From a checkpoint of a small image classifier.
Model: 5.55M parameters, norm layernorm, activation geglu, depths [4, 4, 4], widths [80, 160, 320].
Training: nadamw at rate 0.00078, 10400 steps, held-out accuracy 100%.
Rows from block 6 of a small image classifier, named by matrix and row number. Rows with one number belong to one channel. Each number is 128 + 32 x the weight over its row's rms, rounded and kept within 0 to 255. All counts start at 0. Numbers have three digits each.
After each channel's rows are labels from the 100 images, of 14848, where the channel reaches its highest value: "strongest on" is what is common among them; "patch colour" is the nearest of a few named colours to the mean colour under the peak. Only what is clearly more common there than usual is listed. The data: views of escape-time and Newton fractals. In brackets: how many of the 100, against the usual share in percent.
# convs0: expand pointwise conv (model.blocks.6.convs.0.weight, 640x160x1x1), inputs 0-79
# convs1: depthwise 3x3 conv (model.blocks.6.convs.1.weight, 640x1x3x3), a 3x3 kernel
# convs2: project pointwise conv (model.blocks.6.convs.2.weight, 160x640x1x1, transposed), outputs 0-79

convs0.92:178154138128104031128163156130078042098083096128128128128064128084100092128171168165145128118159128128123096135174143112149128128128086129107051164167061128143161128128192174097100168168128163128163126128128162124128107156155070159128115128
convs1.92:146144125134219123130141120
convs2.92:128113194142116095139075163128131056119104168128117117175111128149103134157225128150046128168128140128120035106070186168128128113128161136113082137166075123111145128052200128128128128130109162098128128128135128086128128128080128181128153163
strongest on: warm (100 vs 14.4)
patch colour: brown (95 vs 25.4)

convs0.50:128184128107171179105109128128148153138176128091182088086128078118187152066128177091128213069169150202128163176094156128160210105121135128076154080064153125128104108136042128108174140195167139117128128128170076150182141152151128128131143109
convs1.50:143154163122130141069083090
convs2.50:128183085195105128149116140141118128128166090106128157133184128068128128047086128088191118128128120128137128102128128135122106128108090131099185128128128151128128128140150128112106132128133102119216128133128149157175128110125112067128128154
strongest on: vivid (55 vs 14.4); earthy (38 vs 14.2); Mandelbrot set (29 vs 12.1)
patch colour: black (80 vs 26.9)

convs0.362:077100164128153128128138128095153161128162128128088223103151107128158135076137128127171098143089106051138087128169219041128121128133103193124103132151106096114143111143101153169154128164128127129092085118128104128097118136096157128132128128
convs1.362:097153089134199133128159122
convs2.362:142089104138155137140128115128128128206145138059091203155107128182128169128142195128085090128139100125128159089103128128122128114139128156091095131158128124128079100107103144128082123161114181161124093197086100106148128138157077128144128172
strongest on: dark (85 vs 14.4)
patch colour: black (62 vs 26.9)

convs0.509:117129123132145076123097128130149088128128113181099128128137040062128104101128071116200072096113128128128119162128141128128149113104194103115128207225104167141128092201128148151128128161128164128128128128128118159128116128110149137165103128
convs1.509:142140158101049104151130128
convs2.509:069157128133119128128128188175128128109104128078128094073128082163086100128157128073108098082084128128129128128128104123128153141084147065128073125128157121150084128128086128128117088093142138168190120115087126146136188128128202026143128128
strongest on: earthy (89 vs 14.2)
patch colour: brown (73 vs 25.4)

convs0.530:091159134128128128191128137143128123097155082115144125073140103128128113128074156128125128079173124141115190170214079104165156137150094123128202128203152134110128094128128128079137095101128157128224148170090175110126177090169060128128128128
convs1.530:111082089102110079103098109
convs2.530:082131119128099171161174073128184128128119053128105128088097112074128107128014104128160188128171110132146128122187065128165127169176077130112128116102160118128136096127052128094128142128104137121169151159128128167158107149178091099092067061
strongest on: pastel (83 vs 14.2)
patch colour: pink (70 vs 8.2)

convs0.163:128138152190128128128124146071098128128128149140183093146119143146121106135128128169128089109128112169128151162120178172128255139144176141158110128083152130142131128128084128133145173140128170177128124155128048113128060128075128128128098107
convs1.163:076163150162092102141151097
convs2.163:083093115103073095087096105093122115050078107188128134105103128104144061112146123128146128128128115128117094164129128090116135128182159168135122165126095138141128128152098164161128128096128160151128131087125128128115086201101128155128128091
strongest on: grey (79 vs 14.3)
patch colour: grey (45 vs 16)

convs0.286:128131168078153182128128170083163089128118124128128092153128128139128155106128083128126128176053119109187114191128094128106156117128181184200128097150145138128127144128128076156132106113121066117156125073174120152128094106128128093114090120
convs1.286:174160154144166159167141160
convs2.286:097142133167128132098134083137148128128128068076166128102101152172148128131128203166059179128128149128084161128102117168169165125128062098033068088130128128128130113083111166114128128152105188128124170172108128131172152128183128128119144128
strongest on: vivid (45 vs 14.4); dark (42 vs 14.4)
patch colour: black (55 vs 26.9)

convs0.66:128144128190058124128137116087128131136021093128128128128114108116134103094130152186128144139155128128128128120128154179163128128128127114083128123128201086128128123128128128104160155128183128128095128128128110068128105180093052208128091128
convs1.66:089085166158088141125101160
convs2.66:086128088155111128089100103173128125128041092113101128113128167128128050115121142147106128142128170128128160095128128158173149170132114158064128116106076060148195128136148161128128201168128128079098111154136128148128090200138104164145111151
strongest on: warm (61 vs 14.4)
patch colour: brown (71 vs 25.4)

convs0.299:077186156164112128176114133065090086185085128103169128128171095128128128128128134131099128128215128136116087128092148210128139068128096176083128097183122073128128194160128114105129128143096107111128234148149128128128110128136128147160090191
convs1.299:142151135111163126095070078
convs2.299:133132128131128128128060167152149128086110058128128128195128123128114128111138151128128128128097121144168213128088169104205128131149170128128146126128119090182153035149128128091112096183128140128102128118102128128128097145128087128114133128
strongest on: earthy (46 vs 14.2)
patch colour: brown (71 vs 25.4)

convs0.135:128144157177082128161162137124140125075172128134128045188128153183120197060142128175128112128178109169090128128115097101103162129128164155168095156095128151128091138128128132128068101128174167113104073128128146128128162113069135106128175065
convs1.135:144123154117061118147089087
convs2.135:104128128145128112168128097166191128136167084182128068137146116175119161128174128111118099152195189128128128128128128165101063144135128194147128107128135128128139128128128128129126103128176166154172049128200086092084137128110132186128145128
strongest on: cool (92 vs 14)
patch colour: black (64 vs 26.9); blue (27 vs 5.7)

convs0.472:122174145128162045145128207128134151191139074089134084128153122060179175146128128143154109115108140114137151144154128203175160087128128081110128174128134161107128129128100146063146152175201125139212121119131128077161132077146114133190128068
convs1.472:089138164134065127161142095
convs2.472:166182128163128090122128136126128124130128119075128144124168092128103173163128125207124101104128178128116128114178137128101074094128134128128128190140128128095094105128128121128138161158128128128079122158089171128187128075125118168128149140
strongest on: warm (42 vs 14.4); earthy (37 vs 14.2)
patch colour: black (72 vs 26.9)

convs0.279:131128200128119141169151087105107073128128155199144060096128170172128094128135145128069177128173128156116181128144064088098203136128128068147139177094128126095071113049088102134164128123128128177128136101145095099128128156108128128070073135
convs1.279:144150173136091136132058130
convs2.279:117128066134112078107148128128126194095118128079128182124088128074128153128110128096160061156142140126154120131139103133128033170128109128125091116165109131133128110141128140173128128128128132128164128128078128128128115099128139118128128162
strongest on: grey (87 vs 14.3)
patch colour: grey (37 vs 16)

convs0.1:163093071125128144128128119107145168073128128128143139209128051110128128128107163106206171170128094128144132125104128176128128138107128173128128128128165156142120100166128167169131128128128099148102128185092108178128081068105128128128128128
convs1.1:125165092131171083095105161
convs2.1:071128122128128048128128107095099102088143128134170128167128128128167128087136128189152128118128064128128128187128137089166164128191097090179066136118099128128185101159106137076128152123203128128128131128128145133162128114128128102182159096
strongest on: dark (72 vs 14.4)
patch colour: black (82 vs 26.9)

convs0.225:148128070131151086128114159125128212126162128165128128128077126123128150023110139087125128128121128129063109128128171055109101148080103138100128106099117128128128098087113115130128128091151118185128062171048115159128100168108159157123150111
convs1.225:111191156141186148117118118
convs2.225:126128068169128128165128128160115099220128128121139130182109128137128105144152128128102128076162128163151214128128161128188189128164128088128128116128128071176128056159097116072098095177123175173110128155092139163159143135128053128128141128
strongest on: dark (64 vs 14.4)
patch colour: black (67 vs 26.9)

convs0.75:190119158170128114141203185128128105115093128162168083229089134128204164173128192135148128168128144074141128189074126128130107151128131128128145164175045128158128112237139119128098128210189128179128128090128128128128128128071128125128188099
convs1.75:163105138147094084102157177
convs2.75:184098128096110125110161079077124107128169081157096075116120161156128202152116136128160154240140172128109128128128128103128128128166128135216115212097061188130091183154159152132093128162125128150051103130128128128128123137078115128181139113
strongest on: cool (98 vs 14)
patch colour: blue (28 vs 5.7)

convs0.313:132128085132091144108075140111092104128145128187141145128128094118136108153101016128209153128128111115111128128128194098128128142105128104128138128128151113128159108118199078128163048075128173116201140078133128110128092100103128121174096109
convs1.313:145118111177073124109178145
convs2.313:117152128151146157128128191138128128082165139136152073102194105086128094128094066110122128082095128128150128177108128121128128130085200112131170102181188128128127123168128092119170105108120102151167118142163086196083094128128188090063111178
strongest on: earthy (46 vs 14.2); vivid (43 vs 14.4)
patch colour: brown (54 vs 25.4)

convs0.322:144109128151142084126071247081062167129128152157155118187168162127150104194143102105160110168047119128159094156125128128111128093089128093123176155119128128101179148161123128104153107100142128149067128128101137094090115128088128089130171181
convs1.322:180150129181141143166156152
convs2.322:112169190063128128134128128128053128128128114108174093116161128142165128117128076158128128142124128120148128098179084128098093098166128126120032135143128109128143171128178157128128099128068128128185181120110150153120136095153128163148071117
strongest on: earthy (96 vs 14.2)
patch colour: brown (96 vs 25.4)

convs0.25:086128182144131136134128128173128128128094110196105128114050128098128129128089128148128147128128112084136099176091089128205178128159089122127100083109107128128102128137128124134064150128128128100128104162188091128139061128172050128106128128
convs1.25:168159163170175146163127131
convs2.25:128123098128162148156092126128097150154143195127180157158128128128067112134128128113120128128132130192141159084166158128085101080097118070166179145176128133122187159147118128148128128153116163172128106111108128118128175069167128106096129169
strongest on: grey (97 vs 14.3)
patch colour: black (54 vs 26.9)

convs0.46:128116128083186164128128158128148128075148155128126098105096128128140128133095101128128190140062128072166122166128128134106128165181110128179124134128128140138180128128128142117180126128077128116162095069128177164128109128076190128128109080
convs1.46:151183174158157151137149154
convs2.46:108135142141092063128141126183087082088138128052128128136160139128179106128128178178128140110164128128048156128148148128158125098029065128041131128128110080146106162128119105091134128128151109128128198128168077128088136170204132128128128098
strongest on: pastel (73 vs 14.2)
patch colour: pink (51 vs 8.2)

convs0.400:119138128128201128144134136128118128180197210116128086146158191158128150128128145126128088128130043131114128148128128101091137128128128122128125164128127131128154130077128111128120149128058128196128128109122128133148128068128156133158221173
convs1.400:162151116174173073119137116
convs2.400:126076076144092166085214128193128128098076081100111145074128128128128118161107159128128145183190185094128158128155128133165081128105128168100128109128150128164126097098138153031125128170116094128128128133171147128128067190128059128145158126
strongest on: earthy (51 vs 14.2); dark (45 vs 14.4)
patch colour: brown (66 vs 25.4)

convs0.173:163152128128103063151075144179128101081128182152128098128096128088128147128101033128128096141128132128086128155173103128079076153068130071088170169128136081156158122128128059098106099127139128072136107128083146128128159054129128120162114207
convs1.173:071137120128160138084081103
convs2.173:151128071128153108124128137164170128086128197128128153128195097128109115128160072100208104088054065128163085161161128106120156140102146128146115128106112113128128096165128081121128070128128135159144113133128185194172136083100173128053128113
strongest on: earthy (88 vs 14.2)
patch colour: grey (38 vs 16)

convs0.639:126128128153109128177136109149125128150174128145096140124159112150041139077128111172112083094198113128129176128184082074142148128157066124160125128128158153142063096056087128128128058090125133126178142128128128128128128102157034128137128128
convs1.639:113060114123079115120090125
convs2.639:146128121128100117174128073143167086132165107142113166105128128154099128044183128136169128128175128177120199104128128109140099121190101142157154128128188171149128092128098128114148128158088083176128093144097182128135179128111088127128128023
strongest on: vivid (33 vs 14.4); burning ship (26 vs 9)
patch colour: black (56 vs 26.9)

convs0.51:069148128112138128162125123128128108161113160090128100128112171200162128183128187131042128128134128128099127139111068128146146128120078114135128127135171128092121128104128108128134149137062131151100215128178021098095150163187132128128128166
convs1.51:117086103102095075140100093
convs2.51:098128090128125179148064165113135100128091128099157128128110101128187118128094123154099022143095128049121128136103165128128117171128158091128128128118087067159103075205141070128098121105177118128103128128128107128128128128167113128144128232
strongest on: vivid (63 vs 14.4)
patch colour: grey (39 vs 16)

convs0.118:128128091128117121114141098159128149111128169128128154099172088128096128078173128163080128092161126145128128128138067148128086146095161128094128128226128138137115166043150128160153128166055133186162112128128121145132156118128128174138128148
convs1.118:113118096115214125113123123
convs2.118:132122128121168134161143128128159105115156128128105074128119183172128128185128128170163128128104116113163045187083083158128178135208143110184128128089120128144105087128071084073149091128135115128128115093142165142100083164133128089086096091
strongest on: earthy (41 vs 14.2); vivid (34 vs 14.4)
patch colour: brown (58 vs 25.4)

convs0.566:128146093128120128088107187112132162153153182081157128126148087118146128136128087116154128128047100128128128119128228147118107095060186101120113128147128151128197144170185128100128120150128115126128128124128128157138128096099183128182141141
convs1.566:074077105119136089159153132
convs2.566:128172047128127094124120192079113169108120128128139159181128113128068121073128076144197085098128096184147187101160109128145128082094113162148120111128174148161154045128188128132139126099174127104142089115077184138143141128143199128128134128
strongest on: earthy (89 vs 14.2)
patch colour: black (58 vs 26.9)

convs0.168:128128203142094130164145145120173174082134039113143098128056128127137128128111124092183073128128128128042128159128094133145128128128105184166138141094128128175128143208135091128078080122222140128099128135128072129123128147128136121153128128
convs1.168:092091075106130154137151173
convs2.168:128128110128149128128128140137199115120138140128088137128083128180126198162036155128159128128125128128193077128118128116128149176139101100128172116071086113128106116170128075128066098128213135128128113209128170116150130128151086063127199097
strongest on: cool (99 vs 14)
patch colour: black (56 vs 26.9)

convs0.607:128128160195158128150181130179131128111115151157128082128106128202130167111091120080128090086094117094128150176128121145168142139099086072128115128159174058148177108128152043152118128094141124084191128128147128128064061185138045117185163128
convs1.607:142166110161144092107076089
convs2.607:152067147048128155128115089074086162149110141128088084128075200118128123128162152072128075128128128113124128128109114128146128128161112128165101086102060128128141105128080150171111128071094128107128128101128081071128046178138128128127128128
strongest on: dark (100 vs 14.4); Mandelbrot set (32 vs 12.1)
patch colour: black (100 vs 26.9)

convs0.385:193183118128092079048141163128125155082138126126125108088128148124173142108128144156128116128128193128077046128128128182145128095046193128128075128170065171128148174169196136114128128128213184120116128128129117128128128160128121141139118140
convs1.385:165158102131123117063108166
convs2.385:173128167156065086069128098128120128109152087173074128118094128135128131128173107198091128219164128128045128165106128128095135128128128099160064128079061112146128128065204131163128128128128193095109117186100128127165107159108047128128081153
strongest on: cool (71 vs 14)
patch colour: black (61 vs 26.9)

convs0.570:077128128107096151106128150114155128050091128135096154128118105086128109150128066098128092128079201128128154168108166098133120166128183133128128109128143106119128135136164128115178128105135082096148128114204113180049128125119157094128141128
convs1.570:119122154121098166160166188
convs2.570:110090128128199211117139159114166087146077145104144146149131146111144128168143125067128153084128117084160097137098133168157144128128137128053128035116128082171128150124128093086119113109074138133097143128158078185128128158100107120101092128
strongest on: vivid (75 vs 14.4); Mandelbrot set (32 vs 12.1)
patch colour: blue (25 vs 5.7)

convs0.44:128091170168128128070128128131149190128175138113128128140128128091071127128142128114143130096110068128128081152118169062091101128182085178130101128088128104147192126154138128179100152128202146168175124122128106114128138161117128188128128128
convs1.44:097125147126182168105170159
convs2.44:192082121128129184128140110102128183210149128128128128180102098174128174089120128112128084110105142114167145073128150068155158123145128128128107102117061127128141090121128109128095153174128155128149128128128140117122159099089062068131128167
strongest on: dark (75 vs 14.4)
patch colour: black (60 vs 26.9)

convs0.359:082128155126123128086128094073099128155070111107134128063137128128128110177128159143096126088171128199107180128068141147128210128152154128128104128178128128091138156057128191165161210092128095180162144111128086110125073125146087153125051118
convs1.359:081129095142160153085108085
convs2.359:068160155153128131098143128128128107095085091128128167115128080096154051086154128128128152094191145113128091128117148153128173128132128128128128128205128187102128128128093128128128120128144143172128110043137128131071094181128119182134064128
strongest on: dark (82 vs 14.4)
patch colour: black (62 vs 26.9)

convs0.182:118095076128128128128128128184128102076128165147120128072128146105128128128128128181178119128104134106129076215080202115104169180128128128148131166165128128157177142218128103116146052166156172166143128128156098170144103067115146128109092128
convs1.182:161163166108116106103081088
convs2.182:085128131143096128053128107093128117128128128142128113116087137097128105151128147162152128144128110163128045128086199060128199113159128111163031128138130154127132128143128128128098128130151183176096125170128090151166128128157118101117128138
strongest on: grey (99 vs 14.3); Mandelbrot set (30 vs 12.1)
patch colour: black (94 vs 26.9)

convs0.512:086132128202105146166130147184185128128102082131088116127098054097128103194083139128128106134179141128128149148128128154242128159108090128077128128171129078128128110128075118062099109165230133128132119128128165168153128128128047067143092128
convs1.512:143143146097069091160100156
convs2.512:104128101128068128128094153229130080128128128128163183128132098086094143173128128162128093134128162128143121120128173156188128161128128130045128082116128128185128128167151092113088103167177182107151150149170128169186145107128095128142134105
strongest on: warm (70 vs 14.4)
patch colour: black (67 vs 26.9)

convs0.488:170128133128136128095128128128128128128131168157150089128156126128135135128127078132128115148060131138085140185128166161082128128128216075215128128101070167122128146182161081108100128128128162163075120132132134088174113073038128128116133128
convs1.488:117104160162082138173090102
convs2.488:115103128125128152128128128034128128110177097158128102096115104146128128128128128145128106161128123111128082184139139102070128088128181128128176128128103128128030128157128128213128128081128115168128094174128128090158088151128173141134101097
strongest on: cool (90 vs 14)
patch colour: blue (30 vs 5.7)

convs0.458:106084107128128142128128128128128133120154119129128168181058155143146128123128224128107108102179093136128099127128094106128198136128099093115128128128101148128052075154081202206070186119128217128153154167067128135128111107191071075128128128
convs1.458:177198156154109136124134122
convs2.458:128128116081149128142145173128158087155110128167128124128126128045128128164124060072128140166084132110128128128097133128115128149102128060120168117084204128161219176128160078096128100161062121128040128128148211128106082128104175174128106100
strongest on: cool (36 vs 14)
patch colour: blue (30 vs 5.7)

convs0.502:145128147047128128173152106135128090198176114123131077127152217128149171171128097148128128128128128142149128114104128128099128078172084125115128128081125128118123179088154094127105128164046128193110198134139128092128168073121159156171128129
convs1.502:151112155112057097160143140
convs2.502:128108053151128178082099099081057161094133145057128207128103109173128137128125197104208128120125108128119093055128091143202149135125095175098138120108132088074128128182142153142128128128201148140086117128067202128128068128195128156104128082
strongest on: earthy (37 vs 14.2)
patch colour: brown (52 vs 25.4)

convs0.469:127137073100128117067152191073106116179128170125150091128128128068128128089128128068207128128066156161173121128128146128121136086128165039118167128117194146107165168167131147118142112128128107092170126128128128147122110108129169124152130115
convs1.469:157141099158063142093115155
convs2.469:118128104085183151161144180116128128104128128119128139128186120097122074136128090093101128065049133164137116131158128111069128122084128129128147135154128138128146133147128112128204128069096074128144083098085159185128108086108236177084128124
strongest on: earthy (60 vs 14.2); vivid (32 vs 14.4)
patch colour: brown (51 vs 25.4)

convs0.128:165160158070128122116201128126125128128104100171147157137153066114128041095128128128128128169101128111153101089159128079128128138154128120072128128128158124128139139128096163110128131130125049123155128128092174171094152128128216169128128104
convs1.128:147151148151118132088068082
convs2.128:073179078128136128136128211195116128128177195158086128131128128056097128070135040166128078125128128128104128110128096128165128128067146152128119079124124128207207128135128128142084128157169128128150056100088128116127105128128182096128166093
strongest on: dark (80 vs 14.4)
patch colour: black (63 vs 26.9)

convs0.264:128158128158055149098128152165128128122128128154152122128114128090177128137128056053106163139157170153105115169126165153177079118128128128124085071188128103160157128149139092145151142108182128088167088128210120129128090146128166128128090128
convs1.264:155156100153085097181116103
convs2.264:057128128128128175087128175128174128109084128107128128101128073089132118137124097066119055106128100079128121128074128096151101206106128128077128057151128060150185125114128161106149156128134121103128141141164128180121086128147140094063128155
strongest on: vivid (98 vs 14.4)
patch colour: blue (27 vs 5.7)

convs0.396:089091127174114128118128128095171152071115170176128111128128096128129134128146128130202063128121117179086102128128128087128131128128165128192128208146128158128105128175087109128128104128141145152149128102137062192069080170048128128127103128
convs1.396:103086072117159145147160096
convs2.396:118069105166119076128128110109079170077121094158162151128106132163178128061155220128128183128120083128173114162128125088156128160164104150128128141093173147141116128148067099092128128159172128183076128159133181141182128171128175128128186128
strongest on: grey (86 vs 14.3)
patch colour: black (54 vs 26.9)

convs0.602:116176074178095109128127142143128144128117128185104128185167081128128170136071065103160128095128189164162133203188109128128112128172128102146187159137128128166095136128157114096128128125131099125154107174128166135142188034144128046171160155
convs1.602:098100157110066149166118150
convs2.602:128128128135166128214115192150128128117170201145143128128207089106084128128110081128128108128076128128072082119111135108072128141128128103090140128128140094159060128128128060158128054128094099128160125179132128168070128128124201128090083167
strongest on: earthy (56 vs 14.2); vivid (42 vs 14.4)
patch colour: brown (55 vs 25.4)

convs0.170:158128127128133146128133115135131195128088155094139124122088128169128081128126128064128128141158128128099066096128193128128128182152117171108117091113149106148157180128185100197186119084166134147100108094128128128128074128128128204089082121
convs1.170:062115088109121152123147169
convs2.170:166106096128123193128176090147128128163061063128138120149058136123128113059130128128170141128128127095128110144128112139128158120172100183085128102066107163179128145128145158084092197184128188128128128180128113176112129144128123081128148058
strongest on: dark (100 vs 14.4)
patch colour: black (77 vs 26.9)

convs0.421:146116152091165128119166066128109128128106128185128128097095166187129128109154149128093169147128128128149128157078156128128119128142103179111093085049140131128128178057128128186116111103054128128128128149135128157128128188102145111070128098
convs1.421:075078106118080097131123123
convs2.421:123057167078128128138170132124128118087128148193128073144106191166160128084155128091145128174125058128188092163109065133128093171163107128128080127128103081109139160128123141146116128141098128149080129079107115128128088135128156123074128091
strongest on: cool (50 vs 14); earthy (34 vs 14.2)
patch colour: blue (26 vs 5.7)

convs0.603:110095109127186110076115176090118128098120155126162073136085128127128122128148079142175128128110140128121042131072165217121179128116194068176078128105128179106128175128136101128128167165126141170068128123128105128162128143100128121128102128
convs1.603:168120117133077164091100165
convs2.603:105162135158070117092077082030112102106128128166176127128168138128114152124108128197181135128132119158087128179128128077109156108128182128205128128166114171128069138152121135151128076096135128159104128175172128124139101129144166096103103150
strongest on: cool (71 vs 14)
patch colour: black (59 vs 26.9); blue (28 vs 5.7)

convs0.185:092072050128079168075152180191169128092102128093142143068146096100098116128128119055130128147068110115115128153127147055128118128116128094087125075072202099128164128110099128128094112127110092088148128128128193196128162151126123081102123105
convs1.185:139167134100112140101053134
convs2.185:113172106168086123128148092128124128163128077128153132201104109136128128108122115178159066171127146132128171128196128180128179100128139128128055151128078128119129044148139128125085128128218128128128109117034128109128128131127113128159111069
strongest on: vivid (98 vs 14.4)
patch colour: blue (47 vs 5.7)

convs0.265:128175128135143156105088128033041128137128138145204143128198149196156106107145156158152161069127128161128103159135172128136128000104192122128146103128182153074134128165128128127128128095127165161128128128114105106128111116130128128128125128
convs1.265:151148148156194164129147162
convs2.265:132128131179095128105150104131112128108177143172121098145148110096149128168139086099160112128126137180180097163098143090103128157166132135128132091145158103192128128134112128120103130158101128155128184184128103167130128108153147065066128148
strongest on: earthy (78 vs 14.2)
patch colour: brown (84 vs 25.4)

convs0.576:169128087128133091130156086136103128128128107125128112079150028108163128100120128075110105146087142106137089089182128188128080128128128155128099068152148128140165128158110109092160126128128096091128099160107128161155103187111192128075086128
convs1.576:176116162114064136094130139
convs2.576:064128070131169136128177128184168070087070150128128152112128108071175073128128121074128131128188138081128128137134087118125075175128114128063128069112099109144195128175108152156161128122097080128128142095128109176082107128176169121071128128
strongest on: vivid (57 vs 14.4); dark (41 vs 14.4)
patch colour: blue (25 vs 5.7)

convs0.484:116128114128170173163151135097149131164226188092179128184148128128106128133128128128183128095099064209171083147085109101090136128133169126187142128185128200103128155128088171209097153128099142176128134160082128128198148077128124076108128143
convs1.484:110096098122156162123194153
convs2.484:128128068113128130161128186164163128107128092128128127128134113071172041145128089128141133158152128052166152128128081128099117190149128151087162128095128122182198147128106130059136155156161072076128144128128132128111137166101128144149105079
strongest on: cool (33 vs 14)
patch colour: blue (38 vs 5.7)

convs0.608:198128128128128128128165155120135109128128128128125128128097128175091203128128104171129136128128128162075050198143135156128124128128093180124128107128128100138048128153181128128070121107128189126117090128137128058093164149152039118172195128
convs1.608:160166183147166167115114126
convs2.608:147128135069070093120142083106128128108128136177115128165128132154146048154124128119081145132112130086063090076147106155064118112128139160128131178142111128118186128042216122137119128128113156128081128051119128128128135150141129131154167128
strongest on: cool (100 vs 14)
patch colour: grey (55 vs 16); blue (28 vs 5.7)

convs0.289:117128128184128128106128145139108128128092061128082128103128128176097078125128128153112128183112128126086166128106154171184158097100107128111094147160128128133128128128133126091158173120128128128177129042186145128133088128117102176169051071
convs1.289:156100110161070111165155151
convs2.289:110128118128110104117128069159146128099055085166120150128100143081139066143128130128128160138165155076135174071147141128184111168128128146082128111076091108136170120128093145084141181128128157102161176142124179140134101169128088168140097078
strongest on: warm (70 vs 14.4)
patch colour: brown (62 vs 25.4)

convs0.569:170103166127090093128230059128182105092100116136118104128128090128213128160133155120078155128128156139128099139204082155128062176096128102080128150128109135123120128068128152076128173112094109078146128089114128128128128161130084128143168171
convs1.569:083130135064138143077139134
convs2.569:136092154168128128126099128172143087122153105105128175166128088128128128105113128128128077192080112065128075150143122128179090199128128128156030165050128128128128128182121060128073137128128135128065139217127175161136130167170128096105128065
strongest on: warm (84 vs 14.4)
patch colour: brown (76 vs 25.4)

convs0.480:184116189178083107114157170147128099128124173097148077181093128125153128127166132129114128177128181129102128128128170100125113128106140103179128128087000166106082163153188072122097129128167173157076093177161113062127161131105109128128128128
convs1.480:165182144163165146154113099
convs2.480:128128163127079079097080121151076122122155133163088092156128121163128148128168128159138128222082126077077083122128160133128117150133193132196125171095130107097169121081128150197152138148118128111128129134154092084128129128144117194197120128
strongest on: cool (100 vs 14)
patch colour: blue (48 vs 5.7)